config = dict(
    model='contrastive image-text model',
    embed_dim=256,
    encoder_kernel_size=5,
    encoder_stem='single',
    encoder_expansion=4,
    encoder_widths=[40, 80, 160],
    init='trunc_normal_002',
    lr_schedule='cosine',
)
Rows from block 6 of the image encoder of a small contrastive image-text model, named by matrix and row number. Rows with one number belong to one channel. Each number is 200 + 40 x the weight over its row's rms, rounded and kept within 0 to 999. All counts start at 0.
After each channel's rows are labels from the 100 images, of 14848, where the channel reaches its highest value: "top examples" is what is common among them. Only what is clearly more common there than usual is listed. The data: analogue clock faces.
# convs0: expand pointwise conv (encoder.blocks.6.convs.0.weight, 320x80x1x1), inputs 0-79
# convs1: depthwise 5x5 conv (encoder.blocks.6.convs.1.weight, 320x1x5x5), a 5x5 kernel
# convs2: project pointwise conv (encoder.blocks.6.convs.2.weight, 80x320x1x1, transposed), outputs 0-79

convs0.192,134,186,237,202,175,272,192,204,257,180,197,272,200,161,132,194,172,137,240,165,218,172,160,157,239,246,192,159,256,249,181,263,222,172,226,224,137,119,240,212,129,183,227,193,190,212,207,201,167,167,189,260,264,254,110,181,162,183,272,98,220,224,216,229,206,201,220,221,169,222,207,132,226,183,207,219,214,229,247,227
convs1.192,295,222,202,264,292,223,176,145,191,211,260,191,180,175,200,242,192,208,182,269,190,197,215,166,222
convs2.192,159,218,179,185,133,175,169,206,216,166,193,224,245,262,202,151,189,194,288,169,255,240,278,220,197,253,124,170,173,127,254,206,175,176,216,247,233,193,203,171,155,176,233,177,180,124,241,173,255,210,211,223,157,249,221,216,194,145,234,212,197,166,278,207,132,140,231,288,195,217,228,250,232,140,180,211,213,269,174,209
top examples: four ticks

convs0.0,203,238,207,264,156,248,207,191,191,126,150,231,155,223,223,195,217,138,253,205,235,208,177,166,137,233,251,217,224,191,160,210,177,130,232,160,156,177,254,201,200,174,165,146,197,224,222,192,225,190,129,204,161,196,254,228,208,176,188,180,101,256,183,125,162,200,160,175,271,314,278,258,192,218,199,242,206,184,227,169
convs1.0,226,170,98,243,267,192,245,205,113,222,169,208,250,179,138,208,192,203,242,177,177,194,207,193,172
convs2.0,151,240,188,224,248,319,246,208,179,105,173,189,197,248,187,219,212,238,254,173,185,192,160,202,195,222,249,207,260,234,164,132,240,261,168,162,159,264,194,215,134,201,223,187,188,197,160,232,233,178,129,193,169,222,149,234,211,223,174,127,238,283,162,147,196,222,134,192,227,200,214,207,203,167,180,278,223,209,134,202
top examples: minute hand past 11; minutes: 55 to 59

convs0.45,202,201,233,220,220,277,193,161,193,157,195,250,170,180,194,170,205,142,169,192,142,226,163,170,227,222,242,125,244,179,200,274,244,253,222,231,141,226,236,268,139,228,204,223,173,223,279,194,239,163,213,156,258,247,163,179,156,170,204,119,244,213,245,252,159,250,218,174,151,177,188,207,156,141,145,228,209,177,294,179
convs1.45,196,194,284,281,212,183,158,172,240,233,209,247,191,225,215,184,273,272,198,173,161,181,230,223,254
convs2.45,143,170,236,194,153,210,179,214,150,214,233,213,158,175,213,175,221,271,223,94,231,268,245,167,258,214,166,226,209,203,158,145,176,247,157,280,235,171,228,118,205,222,190,167,277,219,154,171,186,166,189,187,237,138,222,128,193,203,200,156,195,211,251,204,227,165,234,161,230,164,96,205,213,210,249,220,249,235,146,200
top examples: minute hand past 12; minutes: 0 to 4; hour 10

convs0.147,229,191,195,237,198,294,185,227,195,162,169,212,129,233,222,195,185,137,196,196,179,175,179,159,200,232,220,105,215,194,160,255,207,187,245,257,118,170,186,252,176,203,222,218,181,163,217,193,180,122,193,203,245,270,198,134,233,240,257,111,269,186,227,221,167,240,212,140,195,210,241,196,152,196,157,211,275,178,282,229
convs1.147,220,225,240,207,236,238,146,209,194,238,204,163,171,143,196,247,225,189,136,224,230,216,162,197,320
convs2.147,143,251,217,224,207,221,205,220,237,193,205,236,235,226,226,176,159,227,271,170,229,210,246,181,148,232,166,184,183,163,254,178,163,151,199,166,245,85,191,177,154,156,208,191,137,115,255,137,240,215,213,207,235,178,202,167,186,149,232,192,210,155,275,189,157,126,246,258,199,237,243,212,268,168,220,225,198,290,165,218
top examples: minute hand past 6; minutes: 30 to 34; hour 6

convs0.126,138,233,146,244,212,199,140,249,165,175,225,183,142,207,193,169,237,187,184,260,151,166,123,152,224,178,160,230,228,269,253,236,187,187,168,247,171,275,129,195,175,217,246,253,221,190,151,272,147,204,219,181,214,202,169,138,112,212,197,181,261,213,261,205,241,222,188,255,224,192,203,188,156,131,198,225,220,271,158,208
convs1.126,246,205,238,193,193,180,206,196,196,247,169,202,189,155,144,280,262,212,222,262,170,177,147,197,292
convs2.126,222,196,241,222,248,274,263,111,187,207,162,165,171,196,182,238,179,118,163,198,236,188,227,153,210,76,229,219,226,226,126,216,195,185,200,204,225,136,241,129,253,206,203,220,276,227,182,218,258,190,190,171,249,83,210,230,236,240,256,189,247,199,229,174,155,197,215,174,165,223,213,188,202,220,155,196,232,186,208,169
top examples: ticks; minute hand past 2; minutes: 10 to 14

convs0.233,222,276,233,170,168,224,140,205,155,201,232,173,160,204,215,222,202,225,186,135,209,191,283,189,222,218,262,226,166,273,182,232,193,174,175,266,240,177,267,168,156,205,145,241,213,145,196,259,210,191,155,141,134,153,223,232,212,319,223,195,139,207,236,122,159,175,190,187,133,167,202,208,165,267,242,194,205,198,195,168
convs1.233,183,198,167,226,303,169,216,221,183,252,164,215,231,155,187,165,169,189,178,122,235,156,166,157,147
convs2.233,240,185,269,195,261,190,213,159,199,180,203,183,226,177,173,243,254,130,220,217,231,162,135,217,180,172,237,175,253,246,155,181,257,265,224,157,205,259,186,167,159,204,233,189,145,197,191,198,210,229,209,237,102,264,160,246,168,172,121,190,217,188,156,211,242,209,158,288,288,192,160,187,162,203,294,212,194,187,193,149
top examples: ticks; minute hand past 10; minutes: 50 to 54

convs0.80,197,214,245,172,197,265,161,192,145,213,163,257,171,173,228,263,175,152,209,110,229,236,237,113,168,232,226,177,202,222,121,221,226,247,220,208,164,133,240,149,221,211,206,98,210,207,207,199,210,165,139,165,220,203,190,246,247,155,148,195,204,185,245,207,178,178,230,261,205,233,239,218,167,193,335,223,206,194,229,178
convs1.80,111,184,234,238,158,245,209,95,217,232,217,240,205,143,175,148,184,233,198,188,218,164,192,233,215
convs2.80,232,186,236,181,141,171,273,255,235,140,179,174,241,227,155,187,153,251,208,229,210,191,177,159,116,126,206,194,213,219,242,248,158,198,217,201,258,227,187,156,140,180,178,294,177,181,120,250,246,220,192,236,289,185,166,196,206,181,256,216,256,188,181,229,238,229,261,155,156,174,215,203,221,208,182,170,105,177,180,164
top examples: minute hand past 10; minutes: 50 to 54; hour 11

convs0.10,154,210,232,188,206,271,206,166,186,202,175,262,163,172,165,189,172,130,192,175,178,176,165,155,222,232,261,151,261,257,169,274,225,220,237,253,150,162,224,198,107,223,229,179,196,224,216,206,174,149,193,255,281,289,138,167,152,191,249,108,221,208,235,228,207,202,212,219,147,177,192,174,214,142,189,221,245,221,266,201
convs1.10,309,161,236,242,217,247,192,201,241,265,257,189,233,186,231,243,193,221,136,225,220,192,208,227,234
convs2.10,179,225,156,228,158,209,158,194,232,191,172,225,223,233,191,133,168,245,283,178,249,217,251,219,189,220,146,180,169,118,269,171,180,158,215,233,226,162,179,149,151,155,220,195,155,108,211,176,248,205,204,214,204,197,231,191,188,177,249,165,209,177,287,229,128,140,259,262,147,233,225,240,237,175,188,218,271,282,179,215
top examples: four ticks; minute hand past 11; minutes: 55 to 59

convs0.250,238,147,203,217,187,122,178,223,210,230,287,222,229,193,193,164,210,256,200,248,154,272,167,215,221,190,177,170,134,170,175,156,244,196,195,221,245,260,167,173,209,285,272,184,205,217,234,150,189,170,249,224,202,125,255,92,206,162,228,151,228,182,172,221,217,244,174,153,226,112,221,164,197,216,164,147,172,203,251,214
convs1.250,242,226,116,132,247,194,198,220,165,182,127,216,221,227,167,165,195,198,259,219,172,224,116,180,201
convs2.250,206,164,208,222,189,151,234,179,156,276,188,169,259,199,191,214,128,218,238,228,257,176,213,220,152,191,225,163,134,195,185,200,262,121,228,228,265,199,208,215,178,195,201,212,160,189,194,297,203,212,178,193,208,141,204,154,110,189,266,242,197,136,184,253,245,235,252,166,132,198,278,158,205,158,183,164,195,175,294,207
top examples: ticks

convs0.305,118,178,142,200,261,188,162,184,145,209,265,251,240,180,217,263,190,157,205,287,187,173,190,214,258,238,155,213,186,231,161,222,261,215,192,230,204,188,213,284,205,183,224,173,227,188,247,213,180,243,160,141,142,245,159,232,151,151,169,232,255,156,142,239,209,138,200,267,255,165,205,192,210,183,221,120,227,191,132,190
convs1.305,228,232,196,127,147,180,206,297,266,219,177,145,165,242,249,239,214,183,177,166,226,204,153,197,191
convs2.305,245,127,137,184,194,254,216,238,219,131,221,194,211,171,221,147,228,259,266,159,233,242,154,216,273,198,215,165,174,273,154,160,174,180,189,297,194,238,167,172,148,203,149,209,227,189,205,197,165,167,152,199,221,252,166,228,173,276,207,184,142,199,216,174,140,164,175,189,242,160,137,192,255,194,266,218,146,251,244,225
top examples: minute hand past 10; minutes: 50 to 54; hour 10

convs0.153,165,199,159,227,203,278,163,150,217,165,181,264,185,205,275,211,193,226,246,117,209,226,197,240,235,163,232,168,149,230,100,169,263,181,192,170,118,164,177,156,162,248,178,191,177,266,191,159,167,137,197,156,191,223,250,189,196,177,202,183,176,227,249,265,186,162,247,267,283,229,162,224,216,243,167,157,214,245,203,201
convs1.153,205,170,173,237,188,164,211,100,233,137,201,258,99,217,171,210,238,169,230,194,188,217,167,186,181
convs2.153,194,153,279,174,221,160,232,149,170,201,198,181,169,262,224,196,209,228,209,278,231,236,137,240,203,249,295,146,205,182,244,239,177,146,203,136,175,209,256,212,278,192,127,138,217,207,220,172,241,168,185,137,211,174,246,108,222,245,174,181,202,192,249,248,237,187,248,192,209,185,232,183,189,127,197,155,133,203,206,232
top examples: minute hand past 12; minutes: 0 to 4

convs0.124,265,253,180,200,237,271,226,210,182,55,201,162,235,192,178,188,193,187,230,278,258,158,133,172,240,232,130,214,189,166,187,242,174,166,198,152,260,223,155,201,161,190,192,210,212,209,225,265,228,232,129,210,184,179,114,207,225,253,207,153,222,190,268,208,207,198,173,203,153,147,272,220,172,189,200,166,226,204,149,211
convs1.124,254,183,176,205,182,171,216,142,137,142,149,180,214,154,165,158,138,168,185,195,183,160,128,205,259
convs2.124,237,225,179,240,208,223,216,184,162,166,177,168,173,187,181,205,241,136,204,244,190,125,175,176,184,158,166,190,191,188,147,300,167,139,273,236,204,185,179,218,228,221,239,238,265,193,219,266,245,198,193,184,231,212,145,212,248,274,241,183,219,220,235,145,163,235,166,143,117,221,279,172,141,172,263,216,280,183,146,190
top examples: hour 11

convs0.65,141,229,262,195,188,251,163,227,216,172,226,238,161,159,194,187,256,153,270,206,164,199,211,151,214,220,171,195,281,259,187,195,171,138,230,236,173,213,192,201,170,255,245,165,161,219,168,170,102,186,212,195,223,231,211,127,148,160,285,184,262,161,238,231,129,229,189,178,200,239,158,172,208,149,176,223,207,252,256,283
convs1.65,168,218,199,184,194,174,192,221,191,212,238,188,226,283,271,251,248,227,213,167,226,180,117,120,161
convs2.65,244,221,226,234,190,198,177,241,186,194,162,262,220,169,154,176,164,217,182,236,182,199,153,124,245,211,197,244,158,171,174,223,216,164,203,197,228,142,179,179,143,119,162,189,152,268,181,194,181,248,214,229,274,134,211,150,229,209,310,170,216,228,185,237,305,170,261,197,197,206,307,183,213,175,163,241,253,212,188,203
top examples: hour 11; minute hand past 12; minutes: 0 to 4; hour 8

convs0.6,146,224,170,187,250,231,228,284,229,180,150,200,135,193,183,162,204,187,222,197,191,145,202,173,178,137,219,254,297,208,240,187,175,221,193,206,174,219,114,93,166,174,225,265,220,233,152,198,169,274,222,273,179,190,132,184,171,224,224,173,237,249,176,230,240,196,145,280,233,184,216,182,189,187,194,244,229,240,139,216
convs1.6,157,162,89,171,211,143,184,204,138,174,188,222,266,216,199,203,179,232,191,169,182,170,162,129,200
convs2.6,147,206,152,194,219,175,261,160,133,216,171,174,177,185,251,171,224,131,153,219,182,197,153,197,217,181,259,212,285,227,200,188,269,274,196,172,192,176,153,150,180,155,194,243,227,224,188,206,201,169,98,160,303,246,180,203,144,242,266,161,193,243,201,269,203,198,161,242,223,189,190,171,175,178,263,234,187,273,205,170
top examples: minute hand past 6; minutes: 30 to 34

convs0.301,162,189,193,211,194,265,210,156,223,216,194,299,174,164,167,183,163,108,198,157,198,182,177,144,244,237,197,132,255,239,203,265,256,200,234,235,140,166,245,199,126,182,228,204,180,199,228,200,205,156,188,232,271,249,127,138,126,198,258,114,214,196,254,235,211,207,217,205,151,208,231,193,184,165,205,232,252,217,263,200
convs1.301,247,227,256,245,276,236,188,157,168,256,275,150,166,170,235,236,178,248,188,196,215,208,250,190,197
convs2.301,144,235,159,204,174,211,156,221,242,199,199,242,244,248,183,144,166,197,283,167,272,206,256,202,168,257,154,165,182,138,254,174,184,169,221,237,213,157,195,154,134,161,248,169,146,117,237,149,235,220,228,235,175,214,207,186,210,186,251,193,204,154,244,207,124,143,222,245,182,211,218,236,272,146,215,228,266,273,191,214
top examples: four ticks

convs0.268,235,264,194,216,147,226,211,113,181,129,167,206,212,212,228,237,242,234,208,192,218,219,211,176,203,208,208,203,164,193,196,263,169,221,187,213,140,190,196,197,206,138,112,259,219,248,170,265,209,220,154,132,266,193,252,213,218,148,227,185,182,200,247,311,146,210,170,239,160,253,204,287,163,153,252,207,227,194,217,123
convs1.268,229,157,261,179,207,210,137,215,169,212,197,160,205,151,220,198,179,186,120,249,202,189,199,102,264
convs2.268,212,190,248,227,192,186,144,159,189,230,202,279,138,190,238,163,170,168,189,239,216,168,123,184,165,158,223,210,141,205,133,254,145,134,279,170,172,169,197,109,199,197,122,158,232,236,213,257,250,244,265,223,208,195,200,171,285,176,146,272,140,186,173,224,262,237,225,213,227,230,222,198,159,195,210,203,212,215,204,176
top examples: minute hand past 12; minutes: 0 to 4

convs0.215,189,185,204,230,198,261,253,153,191,195,197,197,201,229,176,175,158,265,191,187,152,266,175,196,249,229,195,168,165,157,196,213,114,135,204,222,239,202,176,186,140,178,238,180,185,175,206,206,194,256,188,207,201,224,282,109,76,283,206,204,152,231,226,171,238,253,152,210,245,197,231,194,189,104,222,247,248,195,256,203
convs1.215,168,153,127,141,153,255,225,248,253,203,192,186,213,226,165,188,163,110,163,215,208,229,227,186,160
convs2.215,284,122,173,218,173,192,243,131,189,154,180,161,242,256,165,147,171,190,219,231,220,180,170,274,164,195,285,213,206,159,210,251,217,171,170,144,188,261,173,223,234,173,194,212,235,213,260,194,180,226,210,186,252,125,232,192,227,186,241,132,181,259,207,254,130,156,180,199,192,285,232,241,262,171,173,158,150,195,215,236
top examples: ticks; minute hand past 10; minutes: 50 to 54

convs0.20,258,225,203,172,181,189,174,250,168,189,228,176,231,237,275,197,213,190,175,256,241,177,214,137,217,250,113,213,166,209,260,203,124,160,278,213,205,216,178,192,137,182,159,265,281,143,212,239,212,202,206,162,190,211,221,234,236,200,189,235,192,183,233,210,164,187,129,107,143,181,138,234,146,189,285,212,200,206,142,160
convs1.20,132,122,182,194,233,177,159,126,232,258,231,174,122,190,243,252,219,181,175,181,212,221,230,207,184
convs2.20,141,187,237,202,177,155,211,156,179,206,259,199,240,294,174,214,200,233,159,261,151,239,184,178,186,177,203,209,227,212,245,206,278,273,156,103,133,237,178,188,184,203,226,206,166,156,221,156,253,170,169,192,198,271,235,176,132,204,163,203,246,194,241,255,184,227,239,245,231,197,204,130,238,151,178,246,140,225,134,251
top examples: minute hand past 5; minutes: 25 to 29; minute hand past 4; minutes: 20 to 24

convs0.2,197,155,120,218,169,166,161,272,257,229,269,168,225,267,155,124,170,224,223,208,169,236,180,216,174,173,220,129,157,196,200,103,269,222,139,200,213,251,176,222,213,205,236,234,200,218,213,145,242,238,245,213,205,167,261,176,152,189,196,198,130,234,233,220,236,237,143,224,207,205,137,192,236,134,169,205,159,242,230,255
convs1.2,194,225,248,291,230,180,161,173,239,209,162,175,191,162,152,211,231,249,249,168,177,220,253,211,116
convs2.2,197,153,174,207,226,226,165,232,178,211,226,263,148,177,227,223,207,243,191,219,85,238,219,112,250,220,188,234,229,154,179,178,150,279,267,201,206,156,193,140,193,197,207,251,242,103,228,121,208,205,169,238,246,243,239,233,222,214,152,166,191,201,213,210,206,182,240,198,165,185,185,156,140,201,293,208,215,234,123,195
top examples: minute hand past 10; minutes: 50 to 54; minute hand past 5; minutes: 25 to 29

convs0.143,244,210,169,229,165,149,284,237,218,254,117,235,200,177,219,149,155,199,145,200,172,144,170,230,147,154,262,191,166,138,167,277,175,166,216,201,226,220,221,155,240,234,160,140,179,229,194,199,199,159,254,213,257,145,189,168,283,163,198,161,212,164,166,189,195,267,162,213,251,226,253,221,172,260,236,231,216,229,222,131
convs1.143,147,197,215,258,268,148,234,171,198,182,161,143,136,156,192,181,234,272,219,226,202,245,256,198,216
convs2.143,161,155,209,238,257,207,163,228,233,148,254,259,224,188,201,174,217,165,276,200,123,220,245,177,251,236,219,137,166,255,226,171,201,206,161,198,151,172,260,173,161,196,112,199,222,146,192,248,133,199,123,184,201,247,224,217,178,213,193,294,147,233,163,159,158,166,172,228,234,216,162,252,126,195,215,199,219,218,268,226
top examples: minute hand past 10; minutes: 50 to 54

convs0.298,148,143,212,163,283,262,217,168,290,195,206,298,186,250,234,172,172,148,266,154,232,166,222,194,155,182,213,210,156,223,170,214,148,205,231,224,107,209,195,173,193,105,212,239,157,192,208,119,206,161,210,219,176,227,217,183,192,191,239,121,202,184,235,197,200,158,177,247,228,254,221,216,224,215,223,176,217,287,215,154
convs1.298,151,160,219,216,207,109,170,191,201,227,186,189,222,231,259,192,184,182,211,219,199,178,116,102,156
convs2.298,226,185,279,219,139,200,200,147,214,184,204,215,194,108,205,219,197,146,266,253,216,175,144,165,213,122,216,193,225,254,202,234,199,309,222,242,234,146,214,174,228,215,186,159,190,246,157,220,216,225,137,176,232,136,229,152,297,216,278,201,216,240,157,201,253,240,147,197,149,178,218,241,173,161,176,188,232,221,223,171
top examples: hour 11; minute hand past 10; minutes: 50 to 54

convs0.307,170,245,201,182,183,199,188,201,246,206,169,212,149,163,249,239,225,189,178,216,235,193,194,241,250,250,168,277,293,210,260,191,124,184,273,151,159,208,172,139,218,196,311,255,200,197,162,179,145,238,239,170,152,243,159,208,190,204,255,154,231,162,159,206,199,113,243,153,193,245,160,152,168,236,224,196,181,245,200,163
convs1.307,155,220,234,211,249,126,203,229,203,223,120,202,194,178,207,213,167,122,137,188,251,214,176,159,139
convs2.307,138,203,143,224,240,223,149,287,196,324,273,217,223,203,217,184,276,177,175,208,188,223,183,120,222,169,198,187,231,128,202,171,227,195,133,204,232,211,229,248,157,249,133,163,143,210,202,209,173,232,219,229,183,161,242,152,177,208,213,227,172,198,205,189,165,225,162,255,196,224,182,186,137,163,182,220,304,232,256,197
top examples: minute hand past 6; minutes: 30 to 34

convs0.201,182,189,196,251,283,297,207,202,169,176,243,233,171,181,261,192,235,159,282,235,207,187,204,203,165,233,173,212,169,257,206,193,218,223,183,147,194,191,160,284,201,203,193,214,173,211,194,230,161,143,211,167,184,252,230,167,209,141,251,181,287,114,284,225,130,157,176,233,205,193,239,165,175,212,157,122,231,164,241,243
convs1.201,180,97,193,234,209,145,128,218,218,195,169,160,192,189,144,184,189,239,168,137,213,191,172,139,164
convs2.201,187,215,225,167,165,139,218,146,198,187,233,247,209,116,176,159,157,192,219,219,287,239,185,281,266,163,149,248,141,311,197,187,111,148,227,232,158,209,160,169,215,218,238,209,240,181,166,248,143,200,183,128,165,226,217,226,199,167,212,190,216,177,242,184,258,203,272,229,207,218,196,187,225,194,236,150,139,193,219,232
top examples: minute hand past 12; minutes: 0 to 4

convs0.203,262,241,245,193,221,199,233,235,173,159,156,187,177,236,185,205,210,210,209,87,196,224,198,179,194,277,225,178,274,141,198,214,221,198,210,90,140,141,166,288,184,160,190,281,161,181,272,174,201,219,211,184,236,217,160,248,231,142,229,177,161,202,214,273,214,166,189,160,218,164,133,262,243,188,180,198,213,218,183,221
convs1.203,117,207,161,169,201,209,197,157,241,193,254,128,164,254,130,195,180,205,219,132,148,198,214,195,165
convs2.203,194,189,143,213,186,205,222,166,165,207,231,280,211,237,217,183,216,170,165,150,175,149,244,100,81,192,219,211,176,130,179,172,287,231,138,203,246,143,237,195,163,174,242,233,193,148,199,206,215,137,165,260,236,226,196,265,163,221,258,234,223,224,227,183,217,172,222,208,177,269,171,178,252,188,152,227,263,236,210,211
top examples: minute hand past 6; minutes: 30 to 34

convs0.202,141,245,262,164,124,252,218,174,179,221,142,252,193,187,181,187,221,147,129,140,162,198,209,182,243,221,224,165,237,268,259,240,196,151,175,241,148,136,219,228,118,163,230,247,160,191,237,232,197,178,199,250,236,215,202,209,117,210,212,212,205,185,213,213,243,176,174,151,186,254,218,215,182,129,165,212,206,209,293,119
convs1.202,270,208,211,186,214,258,276,203,170,278,179,171,186,175,227,168,221,238,236,238,271,262,181,226,204
convs2.202,267,76,169,183,152,211,237,214,191,206,187,230,263,224,181,144,197,225,199,232,214,193,225,171,212,204,223,203,123,191,171,265,209,152,216,251,229,253,166,139,246,226,277,194,219,166,242,140,246,138,207,141,214,143,197,194,192,184,194,137,176,246,234,181,113,199,172,202,248,216,189,119,248,151,240,253,204,210,169,201
top examples: ticks

convs0.166,170,209,144,272,243,230,168,146,164,170,224,187,242,206,268,221,199,206,200,235,225,96,205,181,231,223,214,262,140,208,207,194,147,180,188,198,197,271,213,212,188,138,172,224,234,227,130,236,221,185,132,231,177,257,234,243,200,293,222,223,237,203,218,142,155,212,227,214,126,184,230,176,143,155,233,151,202,129,143,151
convs1.166,237,205,225,212,189,210,182,226,240,190,159,114,178,193,145,173,162,137,124,140,196,187,168,133,168
convs2.166,258,202,115,180,173,221,167,149,234,201,170,131,219,218,227,179,218,222,162,229,225,163,169,197,230,221,248,237,84,198,208,192,211,191,214,192,127,192,196,238,217,176,211,251,218,206,225,245,227,140,164,149,221,319,151,249,237,292,167,220,226,196,214,181,207,180,273,183,148,228,169,155,180,233,198,172,158,132,250,231
top examples: minute hand past 10; minutes: 50 to 54; hour 11

convs0.188,258,190,183,224,254,170,213,238,130,163,197,158,198,210,163,225,192,207,240,254,201,211,184,259,234,208,192,229,178,153,130,250,220,208,224,130,275,176,217,166,220,221,224,221,231,194,242,178,246,191,112,229,166,189,245,243,170,209,126,218,177,217,153,170,159,146,217,196,169,94,225,198,255,219,188,236,172,161,96,282
convs1.188,266,187,174,238,234,184,117,145,197,201,133,143,196,164,198,231,235,190,144,194,237,234,189,148,152
convs2.188,173,173,202,104,167,265,223,223,216,205,231,227,256,233,192,212,155,260,214,232,191,211,208,268,247,204,212,194,193,238,175,155,242,288,151,173,213,176,229,126,248,120,182,144,243,242,255,183,205,225,235,224,316,178,163,215,162,183,216,165,246,154,196,227,168,201,185,195,194,186,163,160,218,205,200,181,99,195,183,127
top examples: ticks

convs0.291,151,211,210,234,221,218,197,250,185,181,204,183,113,173,238,199,242,126,174,196,165,189,107,142,210,204,232,167,286,208,194,258,215,278,227,224,143,214,137,268,176,265,242,175,226,203,219,229,187,228,193,199,220,256,177,159,171,169,225,179,287,152,197,229,152,238,194,241,178,163,159,186,177,143,121,179,200,208,251,270
convs1.291,143,166,227,282,195,141,135,186,240,230,258,206,188,209,200,219,224,243,223,189,130,207,244,154,160
convs2.291,278,179,151,191,133,214,241,178,199,192,171,187,224,257,193,194,265,219,194,205,213,133,178,261,218,250,211,318,235,262,244,268,241,181,206,210,189,212,148,151,225,229,244,190,276,205,187,176,216,159,195,182,207,214,179,215,235,136,128,159,199,256,211,180,167,248,192,155,239,161,158,205,200,170,187,269,167,179,101,173
top examples: minute hand past 5; minutes: 25 to 29

convs0.162,153,151,224,177,227,215,267,240,171,186,209,84,168,240,225,233,201,217,204,190,188,228,207,140,267,105,201,219,218,303,190,137,245,209,183,161,196,194,201,131,166,235,252,236,289,215,237,163,159,198,198,160,261,174,217,192,228,169,213,160,221,185,218,215,295,227,214,214,167,175,153,175,165,176,122,205,196,181,223,218
convs1.162,153,235,195,114,117,142,208,189,134,160,161,157,203,221,216,191,167,201,211,247,213,233,208,205,262
convs2.162,194,273,131,155,233,127,175,216,196,241,242,197,220,242,210,165,232,204,198,260,255,215,230,210,193,217,101,157,203,227,275,135,225,209,212,180,188,231,231,258,226,189,234,193,158,131,187,142,185,183,234,214,155,234,266,255,159,237,185,256,163,207,263,148,169,176,172,221,183,186,216,205,204,101,227,180,159,125,248,187
top examples: four ticks; minute hand past 12; minutes: 0 to 4

convs0.94,161,211,225,213,186,281,178,173,256,179,194,287,194,192,153,187,153,113,232,186,244,156,195,158,208,239,204,122,217,228,208,247,231,147,249,236,137,116,218,216,140,154,215,213,155,181,195,179,177,172,167,251,248,245,139,149,165,217,271,109,221,198,233,188,222,208,219,218,157,221,266,186,191,176,200,232,261,224,245,197
convs1.94,274,241,224,228,276,252,182,193,161,244,222,154,159,173,243,237,195,192,182,258,248,223,222,221,255
convs2.94,161,249,173,214,169,212,158,216,231,163,196,231,238,246,213,174,135,189,269,219,266,208,265,217,166,254,126,192,191,158,230,202,144,151,243,202,216,153,150,202,175,180,259,178,147,107,232,142,217,238,219,202,162,223,222,195,179,165,225,197,208,154,272,173,147,148,226,293,194,230,235,221,274,166,203,216,218,262,133,226
top examples: four ticks; minute hand past 5; minutes: 25 to 29; hour 4

convs0.44,204,211,141,235,241,157,155,194,137,138,157,183,162,173,200,215,220,202,193,228,185,149,161,171,218,185,258,247,177,161,202,269,138,202,251,201,176,168,200,248,276,203,144,268,220,196,199,240,264,194,143,177,213,188,204,247,254,290,145,192,198,172,222,181,151,127,235,245,221,148,239,273,226,267,170,199,205,227,126,222
convs1.44,170,207,243,217,160,214,223,159,113,142,224,179,212,226,262,192,169,220,234,179,135,177,204,195,107
convs2.44,151,146,251,179,237,193,218,151,226,153,208,235,146,231,192,176,209,138,239,239,149,172,244,213,161,150,254,232,170,198,220,187,129,199,162,181,163,238,290,189,211,207,157,147,180,173,280,219,123,168,195,217,237,168,205,201,245,213,224,170,222,190,208,253,182,147,185,226,160,284,198,212,172,204,150,298,223,271,243,267
top examples: minute hand past 12; minutes: 0 to 4

convs0.148,172,187,209,221,204,239,221,194,111,189,192,211,116,197,206,226,250,129,132,175,132,218,155,150,237,209,207,135,254,240,215,220,221,288,203,260,166,205,248,210,113,222,245,175,246,240,233,257,175,177,191,221,267,277,182,150,136,189,207,174,262,217,176,240,179,201,206,192,193,166,172,210,183,133,130,219,205,187,243,215
convs1.148,244,227,250,275,285,188,211,234,216,250,160,218,222,236,227,202,235,233,190,197,210,260,263,249,227
convs2.148,187,176,228,195,184,175,191,198,224,200,177,217,234,169,177,156,183,369,218,98,192,225,244,168,222,184,225,244,162,120,222,223,145,178,175,284,230,165,216,146,154,250,201,196,244,147,206,168,226,170,219,195,203,159,200,131,238,130,221,136,197,269,212,170,141,173,243,186,178,215,170,202,229,180,211,238,201,214,220,227
top examples: minute hand past 11; minutes: 55 to 59; minute hand past 12; minutes: 0 to 4

convs0.112,179,178,190,201,265,162,152,159,174,256,216,204,193,159,245,209,147,220,135,271,207,163,197,253,218,142,219,215,141,214,238,226,226,193,212,155,143,94,237,198,256,218,140,160,211,165,223,219,212,257,161,162,228,191,182,196,241,202,242,248,228,139,280,288,234,141,236,271,195,246,195,215,185,189,209,139,186,146,209,216
convs1.112,161,214,273,208,137,160,215,255,245,182,183,201,153,176,251,135,208,161,168,223,266,227,199,147,173
convs2.112,197,235,229,218,218,233,218,180,245,71,147,152,160,271,149,210,234,178,257,233,239,184,131,216,264,299,291,216,245,222,156,193,206,209,189,172,130,242,224,255,138,226,167,191,213,197,252,253,189,167,197,178,176,193,161,141,177,226,186,187,223,248,152,223,215,207,156,147,216,161,204,179,190,235,224,237,200,194,173,159
top examples: minute hand past 11; minutes: 55 to 59